Rows from block 5 of a small class-conditioned image flow-matching model, named by matrix and row number. Rows with one number belong to one channel. Each number is 128 + 24 x the weight over its row's rms, rounded and kept within 0 to 255. All counts start at 0.
Before each channel's rows are labels from the 100 images, of 14848 (inputs lightly noised), where the channel reaches its highest value: "place" is the part of the image that holds the peak. Only what is clearly more common there than usual is listed. The data: histories of elementary cellular automata, time running down. In brackets: how many of the 100, against the usual share in percent.
# convs0: first 3x3 conv (model.decb.0.0.convs.0.weight, 256x512x3x3, each kernel summed), inputs 0-73
# convs1: second 3x3 conv (model.decb.0.0.convs.1.weight, 256x256x3x3, transposed, each kernel summed), outputs 0-85

place: bottom centre (35 vs 9.4)
convs0.230 [140 114 132 116 150 130 118 155 116  90 122 142 124 129 134 125 114 100 116 115 110 141 102 102 141 165 128  84 142  91 158 166 121 120 158 199 121 132 130 155 102 114 144 172 125 104  93  71 129 105 120 123  85 111 127  88 135  98 101  83 110 145 147 186 149 108 131  96 122 144 118 161 102  98]
convs1.230 [114  92 178  59 136 140 129  88 156 128  84 152 111 140 126 105 127  81 125 102 151  86 143 159 145 126 118 154 126 123  90 121 147 106 131 163  82 148 120 115 138 107 146 159  90  85 146 135 122 138 122 151 108 103 120  72 148 131 147 113 132 150  94  77 153 124 138 134 101 177 154 160  89 175 106 130 107 105 140  98 130 112 136 129 163 125]

place: top right (49 vs 14.1)
convs0.50 [136 117 146 158  98 100 111 103 109  97 171 128 113 103 163  97  92 143 166 114 128 121  94 131 127 123 128 136 104 148  97 147 122 161 103 118 122 114 119  58 133 123 161 128  57 143 128 131 141 136 125 126 138  98 123 143 118  86 137 103 151 120 128  86 110 109 146 125 159  91 107 112 121  75]
convs1.50 [162 152  97 116 113  82 101 138 144 160  62 171 157 135 117 126 111 148 137 105 162 117 162 138 135  76 133 141  93 146 114 110  85 125 115 143 151 124 125 178 134 166 179 110  71 129 109 135  92 176 147 165 120 124 102 112 128 121 134 120 161 128 112 102 141 147 149 143 135 118 109 130 149 149 168 138 129 136 139 137 144 105  84 172 150 148]

place: bottom centre (28 vs 9.4); centre (26 vs 6.2)
convs0.152 [140 160 116 109 108 115  99 132 240 117  88 136 117 129  90 139 121 121 120 124  91 131  64 154 152 161  95 142 137 118 135 137  98 151 167 141 172 100 127 108 101 134 152 120 157 137  68 179 131 129 133  84 100 157 148  95 144 172 150 133  94 141 133 146 154 145 119 131 128 113  79 122 122 176]
convs1.152 [125  99  88 127 130 107 120 105 136 138 128 127 135  96 158 129  95 104 126 107 105 126  87 133 110 154 117 111 133 119 126 144 177 139 139 130  86 154 106 164 119 157 103 146 136  94 121  83 101 132 103 102 163 137 107 123 138 161 101 142 144 152 108 125 130 108 142 125 174 122 144 115 148 165 146 182 135 135 144 168  93 155  92 128 116 104]

place: top right (37 vs 14.1); top centre (27 vs 9.4)
convs0.213 [133 142 109 129 139 137 183 141 122 149 123 117 116  84 127 136 163 146 166  91  99  95 134 138 126 193  87 142 127 112 126 133 126 137 107 145 183  93 130 125 109  70 149 164 107  73 166 114 140 134 131 116 164 111 118 143 140 108 136  64 150 135 177  76 127  50  43 154 151 157  84 111 140 153]
convs1.213 [127  84  97 103 115 141  98 120 132 125 154 136 152 122 169  98 137  76 139 113 127  87 109 130 146  93 187 177 135 157 163 133 140 122 130 158 115  94 121 151 116 114 125 108 106 112 121  96 137 107  67 145 140 144 176 106 116 138 144  87 126 165 130 184 165 159 143 119 138 117 137 165 112 133 112 134 186 138 127 127  78 139 123 139 139 143]

place: centre (25 vs 6.2)
convs0.157 [ 70 166  94  92 126 162 152 100 140 115  74 149 124 129 122 131 148 126  96  76  81 102  96 143 115 130 131 116 156 144 125  95 107 125 124 141 109  84 153  91 130 115  84  98 110 120 126  82 103 160 151  88 132 121  88 123 112 150 110 118 111 137  88 117 113 123 105 105 142 167 120 130 101 140]
convs1.157 [109 151 132 110 136 145 118  92 127 128 118  90 117 141 103 124 136 123 169 164 198 152 176 166 121 122 128 159 135  95 121 149 124 151  97 112 134 132 149  96  94  92 143  97 136 131 124  45 138 150 115 119 176 102 133 138 121  97 133 127  96 150 136 121 135 157 138  98 108 146 136 149 156 104  87  99 126 129 122 131 121 112 130 164 117 172]

place: top right (48 vs 14.1)
convs0.167 [102 175 155 118 111 124  96 119 144 127 124 169  94 151 171 159 132 171  98 140 128 129 150 109 162 119 110 135 126 114 145 147 118  74 172 165 139 155 108 130  83 149  56 119 150  98 165 159 124 125 147  82 141 148 155 149 130  99  82 145 149 115 116 148 135 139 140 129 123 134 134  80 136 143]
convs1.167 [121  93 115 106  84 103 149 122  97 111 148 118 134 129 104 155 106 126 112 140 111 151 140 147 133 126  77 151 124 124 132 160 154 164 182 116 115 139 113 110  99 123  82 134 141  94 161 124 149 109 148 140 125 104 160 152 148 140 164  98 120 149 133 142 113 107 128 120  92 159 126  78  90 176 146 137 142 122 158 161 144 141 168 136 166 150]

place: bottom left (42 vs 14.1)
convs0.54 [108  95 168  98 135 129  82 134 153  86  75 118 123 104 123 197  75 134 116 199 160 126 116 182 128 165 118 111 132 131 156 212 117 102 156 178 154 128 132 149 120 115 128 121 121 141 146 145 124 120 152 115 159 106 157 128 114 144  90 146 158 114 131 112 152 121 160 129  94 145 172 137 147  76]
convs1.54 [151 124 125 134 154  90 115 103 129 127 108 162 116 204  98  90 115 137 136 140 132 130 160 114 125 145 170  74 135 134 175 140 124 134 114 118 154 113 102 135 125 124 173 167 103 167  80 131 151 124 166 134 105 151  85  99 121  79  72 126 142 151 114 115 139 119 165 141 117 132 158 150 143 127 141 141 120 159 104 104 121 119 120 111 118 118]

place: middle right (35 vs 9.4)
convs0.12 [138 148 148 131 150 156 114 140 134  84 108 110 134 133 128  92 111 118 131 120 124 138 128 142 130 128 116 129 105 163 166  92 128 155  86 105  87 113 156 122 124 124 141 133 101 121 132 163 143 136 143 119 122 108 160 138 133 163 150 122 114 125 131 104 128 142 126 141 120 137 114  87 133 121]
convs1.12 [118 122  99  89 166 100 132 136 114 143 134 144 138 152  85 114 147 120 140  93 129 172 122 119 146 174 146  94 168 102 102 104 115  92 119 138  88 142 109 150 134 100 152  87 160 137 103 121 117 133 121 114 120 147 118  93 115 164 125 129 106 131  91 107 148 120 145 116 134 123 100 114 112 122 126 137 189  99 131 121 137 130 108  74 129 143]

place: centre (63 vs 6.2)
convs0.118 [101 146  95 106 121 122 102 135 168 126 121 127 129 161 112 137 138 113 133 189 131 122 111 156 140 177 113 117 145 135 122 100 136  85 130 113 108 136 155 115 127 146 118 137 158 133 134 153 148 142 154 102 131  96 112 174 150 145 104 179 109 140 121 140 146 154  89 118 129 127 164 113 120 124]
convs1.118 [145 136 145 107 127 110 129 116 118 130 168 141 126 118 114 118 169 140 125 158 129 111 117 117 113 109 126 119 150 106 129  89 134 175 101 123 117 150 133 202 118 155 125 102 124  87 192 148 131  62 146 112 115  73 140 106 138 114  97 137 136  93 145  84 123 105 122 146 110 120  96  80 111  99 179 146 180 142 142 121 123 160  90 109 129 130]

place: top right (87 vs 14.1)
convs0.99 [156 113 161 130 128 186  54 115 107 102 124 150 108 177 156 141  99 139  97 141 156 151 119 132 117 107 149 119 116 110 154 186 110 124 127 129 106 131 132 102 139 120 155 125 154 136  98 123 146 136 128 118 112 162 122 106 119 137 162 154 132  89 112 159 190 123 119 139 117 132 130 140 142 115]
convs1.99 [105 120 155 175 143 130 123  89 130 100 108 124 136 126 130 112 156 149 173 134 119 164 107  53 150 101 103 182 114 126 130 135 122 102 126 139 121 163 141 152 131 105 132 143  90 120 132  75 130 103  96 111 156 135 159 128 104 113 142 122 125 118 111 115 133 104 110 130 109 152  97 137 138 129 155 142 163 178 119 126 103 150  89 118  99 151]

place: bottom left (42 vs 14.1)
convs0.60 [104 139 163 129 125 137 101 158 113  91  84 126  96  96 128 164 117 111  45 139 160 114 121 150 104 164 105 142  56 138 132 116 110  93 120 144 172 113 105 111 115 113 178 105 120  83 137 156 125 139 143 103 135 130 129 110 132 141 132 124 122 125 136 125 134 128 120 131 131 136 160 113 132 126]
convs1.60 [115 110 139 110 118 134 155 120 101 140 137 197 144 145 137 177 122 139  76 147 117 164 133 177 129 133 154 108 128 144 140 154 143 113 133  62  71 128 136 137 114 162 107 144  85 114 126 169 147 127 133 121 126 154  95 121 135 142 100 118 114 172 126 127  85 159 147 136 149 120 127 130  93 157 172 116 156 117 122 130 125  89  96 138 131 134]

place: top left (51 vs 14.1)
convs0.252 [126  86 150 123 140 121 100 112 137 140 173 156  80 125 131  85 110  71 132 109  99 117 125 139 137 134 112 121 122 114 133 111 117 131 134 112 124 104 112 172 152 144  85  58 144 103 118 127 122 118 132 164 122 135 140 152 113 107 124 143 115 127 119 126 131 160 128 155 144 114  91 111 150 140]
convs1.252 [140 129 109 136 129 155 153 131 153 116 131 141 117 134 128  98 133 132 102 130 105 117 140 121 140 149 122 145  77 174 131 116 147 141  85 147 156  95 121  72  99 101 115 107 122 114  90 126 143 161 100 135 138 187 109 142 109 160 140 137 114 138 109 138 134 133 128 142 105 197 149 166 135 120 137 160 156 158 148 127 158 123  99 137 125 121]

place: top right (70 vs 14.1); top centre (30 vs 9.4)
convs0.156 [111 139  96  90 113 138 142 132 109 125 111 113  85 119 119  81 120 153 127 119 143  71 132 137 101 144 127 122 116 138 115 129 137 171 125 102 151 138 108 107 146  87 118 100 116 145  96  95  96 136 128 136 116 133 117 115 102  92 153 102 114 131 106 104 111 104  83 124 135 177 142 142 104 133]
convs1.156 [114 133 148 148 123 119 110 153 151 100 112  94 152 124  88 187 130 125 122  80 135 111  90  73 113 118 111 131 110 133 137 118 160 137 116 105 140 130 203  79 145 126 139 101 129 124 141 127 135 131 138 131 101 122 106 119 131 175 112 176 157 111 110 135  84 146  65 118 128 134 124 120 188 106 112 164 118 127 104 144 146 134 124 149 112 103]

place: middle left (40 vs 9.4)
convs0.166 [117 108 125 109 126 163 108 117 110  90 119 144 108 142 118 121 116 127 107 145 117 107 112 144 116 146 144 119 131 156 169 140 117 114 133 151  95 109 114 154 163 143 124 128 130 135 179 145 130  97 117  84 134 159 146 164 129 151 149 128 132 148  75 169 153 126 149 158 135 113 122 104 102 130]
convs1.166 [130 110 132 124 101 120 117 118 150 162  84  92 126 105 119  95 161 129 149 140 100 132 112 118 161 142 107 158  84 126  98 161 115 101 122 142 131 128 161 127 120 129 145 151 151 154 105 106 138 179 132 125 123 106  92 127 137 114 164 135 145 151  69 121 125 123 163 123 151  89 120 134  99 173 109 144 152 119 120 133 141 119 129 148 103 125]

place: bottom centre (56 vs 9.4)
convs0.177 [130 175 172 141 176 135 105 141 249  93  93 131 121 173 123 140 178 128 114 141 110 156 103 155 132 201 142 141 150 179 154 162 129 158 169 150  94 163 142 145  97 170 166 137 134 156 126 120 153 127 158 102 101 185 129 152 114 136 145 146 137 146 161 213 158 144 150 120 140 129 148 130 123 116]
convs1.177 [157 109 106 121 127 166 140 125 113 142  99 164  80 165  97 111 107 151 152 194 119  90 136 132 124 177  98 136 124  65 146 128 138 155 145 127  91 169 123 130 175 113 135 164 115 120 146 120 142 111 121 124 175 107 121  75 133 100 119 133 134 102 117 127 132 116 134 107 142  97 144 118 158 106 148 134 165 152 158 136 129 129 160 152 159 116]

place: bottom right (36 vs 14.1)
convs0.178 [134 152 130 125 118 132 124 125 119 133 108 164 128 122 119 162 147 132 149  98 124 142 161 115  92 119 120 126 167 125 120 147 146 113 106 153 122 110 110 126 121 120 123 110 124 116 145 112 109 113 114 141 168 158 123 103 114 131 114 124 150 122 114 111 111  66 108 137 135 179 143 170 106 114]
convs1.178 [109 146 138 108 140 185 141 132 142 135 121  97 123  95  86 125 133 152 144 110 140 116 102 115 119 125 139 111 148 118 138 130  84 140 157 128 111 116 146 122 154 142 101 132 139 124 134 116 141 159 128 128 117  97 158 131 110 143 174 152 110 167 126 129 121 118 132 117 129 115 112  83 148 111 171 135 139 169 126 132 121 101 133 151 121 127]

place: bottom right (56 vs 14.1)
convs0.181 [129 151 132 114 162 116  96 125 144 167 138 165 150 148 110 154 136 146 122 140 130 163 135 166 133 157  69 112 111 145 137 126 159 164 116 127 138 135 117 101 138 105 114 143 139  99 135 134 114 151 120 145 124 102 156 139 116 151 100  75 117 122 105 174 148  94 126 143  95 150 101 162 100 135]
convs1.181 [116 135 142 140 171 100 121 163 120 148  76 111 140 141 125 127  99 112 154 152 144 144 120  39 138 161 144 126 139 111 146 139 106 133 143 126 160 162 148 128  73 137 130 124 155 140 177  78 124 132 146 115 118  97 109 128 130 202 141 144  98 151 131  84 157 125 131  67  87 131 128 135 141 110 136 106 145 142  89  81 120 144 158 149  85  92]

place: top centre (26 vs 9.4)
convs0.184 [107 121 107 104 181  99  94  81 181 147 124 112 122 121 109 118 141 127 141  77  70 159 126 161 120 178 117 140 109 145 156 103 150 164 142 130 144 159  93 101 137 138 132 125 123  81  79 161 158 163 118 141  45 126 105  92  93 210 138 124 153 124 138 199 183  89 119 167 110 119 100 116 118 130]
convs1.184 [134 165 161 155 151  96 124 184 109 106 119 129 143  93 133 116 133 122 139 120 109 156 108 147 111 116 127 137 156 175 140 131  66 107 180 120 136  81 133 137 134 126 145 123 136 129 137 109 148 105  84 160 135 147 141 125 128 172 139 135 119 128 127 117 117 134 139 135 136 132 102  96 111 177 100 157 112 108 152 113  95 136 140 155 126 132]

place: middle right (36 vs 9.4); middle left (33 vs 9.4)
convs0.253 [160 137 107 138 124 131 133 110 128 149 152 108 141 128 119 121 134 158 153 125 163 162 133  95 101 109 124  92 123 100 120 107 144 141  93 111 131 115 147 119  84 120 139 145 133 141 125 135 166 177 101 154 138 140  94 135 120 134 146 131 151 120 130 131 160 109 122 134  99 131 171 149 121  98]
convs1.253 [118 128  91 138 132 122 138  99 136 141 152  69  78 100 115 119 104 121 163 125 155 125 157 145 130 126 112 108 115 108 120 105 135 108 137 134 138 117 130  95 143 106 105 120 167  89 111 147  82 157 127 126 133 119 120 130  91 129 156  84 134 101 113 142  92 104 159 104  93 128 138 113  46 130 110 102 132 116 122 143 113 101 119 101 169 131]

place: top left (52 vs 14.1)
convs0.57 [128  74 117 171 150 140 146 136 128 133 139  68  74 122  88 108 114 163 146 132 133 122 164 141 108 139 103 112  84 112 173 135 137 155 124 111 141 127 138 118 141  88  98 123 106 147 115 100 157 125 103 166 103 178  97 135  98 106 133  67 161 110 157 101 175 102 117 158 115  97 168 134 116 108]
convs1.57 [128 127  89 113 143 114 160 126 110 157 102 161 151 109 168  98 160  93 161 149 169 119 128 127 139 102 105 162 140 154 146 136 133 142 142 143 149  88  95 228 145 116 133 124 136 129 131 127 125 139 140 147 112 117 116 159 130 102  99 165  84 128 148  99 146 109 114 115 147 104 115 131 120 132 173 150  90 124 101  99 137 150 156 115  97 138]

place: centre (38 vs 6.2)
convs0.104 [154 122 156 106 180  72 122 121 139 124  89 154 142 122 115  77  89 109  57 136 137 125 131 115 172 130 128 155  94 161 123 134  94 140 112 113 135 123 155 122  92 136 143 167 115 123 121 107 109 132 146 105 117  94 125  93 104 123 120 138 128 137 134 127 117 116 137 102 137 127 133 112 153 149]
convs1.104 [140 169 138 128 150  66 142 109 134 148 102  99 120 142  95 121 107 179 141 178 154 117 127  96 155 116 147 156 161 125 146 108  62 136 122 128 141 153 169 165 118 106 117  85 149 104 174  94 154  94 161 133 161 129 159 129 112  56 165 122 140 113 116 140 120  98 143 148 109 117 157 119 156 165 159 104 113 166 125 151 129 120 104 138 118 175]

place: bottom centre (32 vs 9.4); middle left (28 vs 9.4)
convs0.109 [116 157  86 116 137 119 164 119 121 120 117 152 124 118 136 143 127 126 105 130  92 107  67 184 127 183  93 143 121 140 170 110 117 131 162 151 132 115 126 148  77 125 132 127 136 121 141  99 130 130 133  95 116 144 130 107 134 134 121 120 113 126 131 168  36 149 119  92 154 170 116 147 122 149]
convs1.109 [133 133 145 147 134 135 111 146 149 128 128 125 164 106 107 105 102 129 136 113 144 172 174 156  94 134 121 136  96 153 124 100 175  90 137 147 103 113 166 108 114 133 124 116 133 161 118 136  88  85  95 151  62 144 117 132 173 112 130 156 145 124 122 116 149 148 135 115 183 100  83 114 145 113 184 142  85 111  92 160 153 132 125 136 124 119]

place: middle right (46 vs 9.4); centre (33 vs 6.2)
convs0.65 [ 76 159 102  85 142 130 131 129 121 140 110 106 116 121 122 110 143 184 142 149 135 105 124 145 120 157 119 135 146 153 152 153 161  93 147 133 112 138 148 148 137 114 108 118 133 119 139 119 139 149 136 117 125 120 126 105 101 130  86 118 128 116 119 120  67 124  89 108 132 175 117 120  90  98]
convs1.65 [ 92 150 126 138  85 118 101 126 142 110 103 123  79 122 154 123 120 122 176 196 102  96 115  65  85 122 132 133 133 104 141 105 111 106 122 128 145 184 129 122 141 137 108 150 160 123 142 117 138 177  98 115 149 128 103 123 126 115 136 128 135 101 122 161  82  91 146 148 111 130 128 170 120 101 110 134 128 121 127 118 129 164 106 122 123 164]

place: bottom centre (31 vs 9.4)
convs0.190 [100 154 103 126 102 124 124 128 147  96 122 162 119 111  87 130 135 112 111 115  36  94  78 147 127 135 140 141 147 130 147 113 136 154 123 112 130 100 120 102 123 134  99 128 162 185 136 100 129 122 129 123  85 161 103 146 136 146 141 169 136 158  92 108  94 134 118 101 154 147 103  95 141 139]
convs1.190 [151 131 146 108 144 106 148 110 113 120 153 146 125 117  98 147 141 137 176 181 151  98 165 191 122 180 153 145 122 108 175 170 157 133 140  94 108 104 132 125 122 141 144 105 151 132 126 107 155 111 118 138 130 123 120 113 118  93 115 102 146 145 113 120 133  86 101 153 112 124 102 116 121 133 109 146 105  97  98 137 131 123 157 126 189 114]

place: top centre (27 vs 9.4)
convs0.141 [150 125 155  92 128  87 106 130 127 152 131 106 100 133 123 122 127 135 182 135 174 133 128  92 122 159 152 134  98 128 155 157 146 168 115 152 177 152 128  97 107 132 176 107 129  88 114 125 125 109 142 148 122 160 134 117 122 101 165 118 139 133 152  82 119 117 137 119 171 133 145 139 155  99]
convs1.141 [130 110 136 146  64  97 124  91 143 123 146 148 109 131  85 131  85 118 118 175 113 166 119 112 142 157 120 164  92 110 140 120 136 121 103  98 165 140  81 121 118  81 146 174 132 149 124  88 140 112 121 144 152 136 118 134  86 131 135 111 125 164 126 129 114 128 133 160 132  90 157 107 156 105  84 128 115 139 120  93 125 134 139 132  81 120]

place: bottom centre (40 vs 9.4); centre (28 vs 6.2)
convs0.210 [132 149 142 137 144 106 123 158 141  96 107 113 132 126 125 133 126 136 124 150 130 117 112 137 105 183 105  85 102 144 156 149 126 142 135 175 142 123 199 112  89 141 137 137 141 111 128 147 142 156 127 102 114 115 175  66 134 154 109 109 101 143 142 111 107 135 136  69 115 119 178 116 129  91]
convs1.210 [185 132 142 112 115 145 130 124 163 129 125 131 153 122 157 124 101  98 117 172 169 158 156 112 142 111 104 130 112 158 116 209 123  99 111 117 162 115 118 103  81 179 116 125 169 108 101 126 126  82 103 110 145 132 143 132 142 124 131 157 102 158 142 144  95 119 116  88 131 129 136 131  99 167 169 128 145 144 137 151 125 135  96 145 121 134]

place: middle right (30 vs 9.4)
convs0.215 [120 116 144 105  93  85 138 119 110 113  97 116 132 140 168 123 125 118  83 160 145 111 139 154 122 170 131 128 155 105 169 138  98 121 109 200 108 110 125 151 151 112 120  87 115 104  86  75 114 148 134 115 145  94 166 138 103 152 126 112 139  87 134 142 182 114 142 121  81 134 145  93 103 117]
convs1.215 [172 131 122 115 167 104 124 126 104 135 135  99 128 131 143 102 189 153 130  83 176 107 154 111 100 129 127 132 113 109 108 143 204 116 103 151 155 133 165 138 152 114 141 131 129 138 147 130 102 111 136 133 105 142 125 145 182  64  99 116 121  93 117 120 136 156  92 182 121 108  93 130 145  96 106 153 159 100 106  85 148 133  84 131 162 133]

place: centre (36 vs 6.2)
convs0.168 [115 114 126 166 104 157 156 154  90 129 136 124 149 125 153 162 147 134 146 141 180 126 144  82 126 105 135  97 133 139 149 125 117 137 104 114 106 110 122 153 140 118 110 100 130 155 161 119 164 105 103 180 158 132 115 167  95 135 125  91 112 120 102 134 117 130 122 189 109 112 110 139 141 114]
convs1.168 [115 130 134 138 140 116 124  99  99 123 118 132 121 133 136  82 120  77 138 170 131 147 128  48 126 127 186 109  95 177 143  85 123 128 152 151 161 109 110 165  98 122 110 184 143  88 150 129 114 100 130 142 126 138 138 157 107 120 112 108 113 144 124 112  97 104 137  98 120 110 153 134 149 111 141 109 122 152 131 143 112 145 135 110 101 103]

place: bottom right (46 vs 14.1)
convs0.137 [112 108 141 110  93 151 100  92  94 137  98 175 109 144 133 148 143 142 151 145 129 136 111 158  93  88 159 103 170 119 155 199 123 131 112 113 183 148 117 124 142 128 140 120 136 160 130 121 119 102 121 131 135 136 118 110 120 130 155 158 166 151  91 128 165  91 111 161 141 145 195 156 138 128]
convs1.137 [116 141 175  92 159 121 123 118 143 122 108 129 110 129 108 134  97 153 145 137 133 145 120 100  89 145 133 119 162 125 152 128  57 138 107 141 157 148 153 112 108 114 132  98 152 166 159 147 116  88 124 147 151 105 123  96 142 157 114 112 136 137 139 114 135 136 139 111 111  89 134 125 140 128 136 136 170 146 125 128 135 171 166 124 111  97]

place: top right (53 vs 14.1); top centre (36 vs 9.4)
convs0.204 [157 118 150 146 163 116 147 128  79 100 170 122 155  91 139 143 123 114 127 163 162 137 128 120 148 114 164 141 142 124 146  96 141 121  92  88 107  96 147 164 142 113  94 108 129  89 110 111 144 135 116 134 130 121 145 128 146 145 116 122 135  99 115 144 106 124 147 138 134  88 112  86 111  74]
convs1.204 [126  73  79  85 157 169 131  96 132 115 109 101 123 122 115 133 120 109 149 121 138 115 138 146 143 117 180  93 177 163 126  96 135 147 159 149  97 135 145  84 112 109 139 115 144 129 102 137  94 156 153 131  79 142 109  93 118 151 126 126 136 147 131 126 152 154 115 134  94 126 126 143  89 134 122 153 108  73 138 145 121 107  97  96 118 111]

place: bottom centre (25 vs 9.4)
convs0.226 [112 145 136 113 160 113 106 102 157 139 126 133 109 116 121 121 116 193 104 123 142 128 119 140 111 133 152 159 101 119 138 200 118 142 130 140 119  93 151 113 110 126 199 122 109 149 133 147 129 194 141 132 114 116 136 185 102  76  80 157  97 108  97 160 117 138 138 107 110  66 200 153 112 138]
convs1.226 [134 112 125 100 136 137 140 166 132 153 105 128 122 178  89 129 119 143 126  84 138  90 152 140 127 117 149  92 156 123 145 133 125 142 151 155  91 103 125 104 139 115  99 143 135 175 148 101 132 151 155 111 112 129 110 138 149 147 138 154  94 115  83 142 135 123 104 136 112 131 147 109 133  79 103 141 137 144 137 114 134 117 133 131 148 101]

place: centre (60 vs 6.2)
convs0.223 [134 119 145 118 166 112 149 184 150 105  89 135 120 104 119 165 131 129  97 125 102 140 140 115 131 179 112 102 131 147 161 179 121 128 190 206 140 109 126 141 109 128 121 153 180  63 124 107 110 123 135 109 120 132 156 114 133 136 116 111 128 131 156 138 126 103 106 122 128 119 104 135 129 107]
convs1.223 [ 74 138  98  96 124 128 142 136  94 134 150 139  81 136  73 102  87 116  56 141  97 157 124 139 142  98 128  94  99 122 140 107 137 156 129 146  96 130 112 108 107  98 113 127 130 148 162 158  94  99 124 141 112 138 125  91 131 132 158 145 113 133 119 155 128 181 130 117  72 116 155 134 111 140 150 131 135 129 111 140 138 117 104  85 129 119]

place: centre (31 vs 6.2); bottom centre (31 vs 9.4)
convs0.35 [144 170 109 132 117 142 164 148 121 132 140 120 116 158 128 144 164 159 179 130 129 124 126 152 111 112 124 149 159 144 130 123 133 148 125 123 131 123 165 183 160 121  96 124 156 136  98 108 127 151 110 159 150 149 127 165 144 109 105 158 144 149 135 148 125 136 122 143 117 129 109 153 116 144]
convs1.35 [154 136 128 153 134 129 113 156 149 135  97 151 104  93 109 136  90  94 112 121 129 129  91  82 126 143 113 173 127 117  86 138 104 128 151 149 146 128 146 149 134 127  96 118  78 104 108 147 137  89 110 108 139 175 157 116 132 129 123 113 136 123 111 136  73 114 124 134 104 139 161 171  91 106 130 160  95 104 144 143 134 146 127 127 109 137]

place: middle left (27 vs 9.4)
convs0.98 [114 133 127 122 142  98 128 148 134 123  94 138 163 117 147  90 120  98  88 160 111 137 106 123 140 130 111 125 109 147 122  86 122 148 136 144 100 120 146 146 141 105  98 160 151 119 140 111 132 133 137 160  82  92  73 113 150 134 111 135  88 109 124 138 119 154  92  85 146 127 112 161 118 137]
convs1.98 [136  96 145 140 117 160 109  91 135 102  97 110 119 153 133  95  72 149 154 156 113 134 153  89 108 132 125 170 124 114 130 133 132 147 127 129 164 126 116 163 129 110 106 104 137 133 165 109 125 100 148 162 176 123 150 136 125  74 127  88 115 117 116 116 110 139 149 100  52 121 112 144 145 134 143 140 128 180 145  98 173 129 120 147 147 125]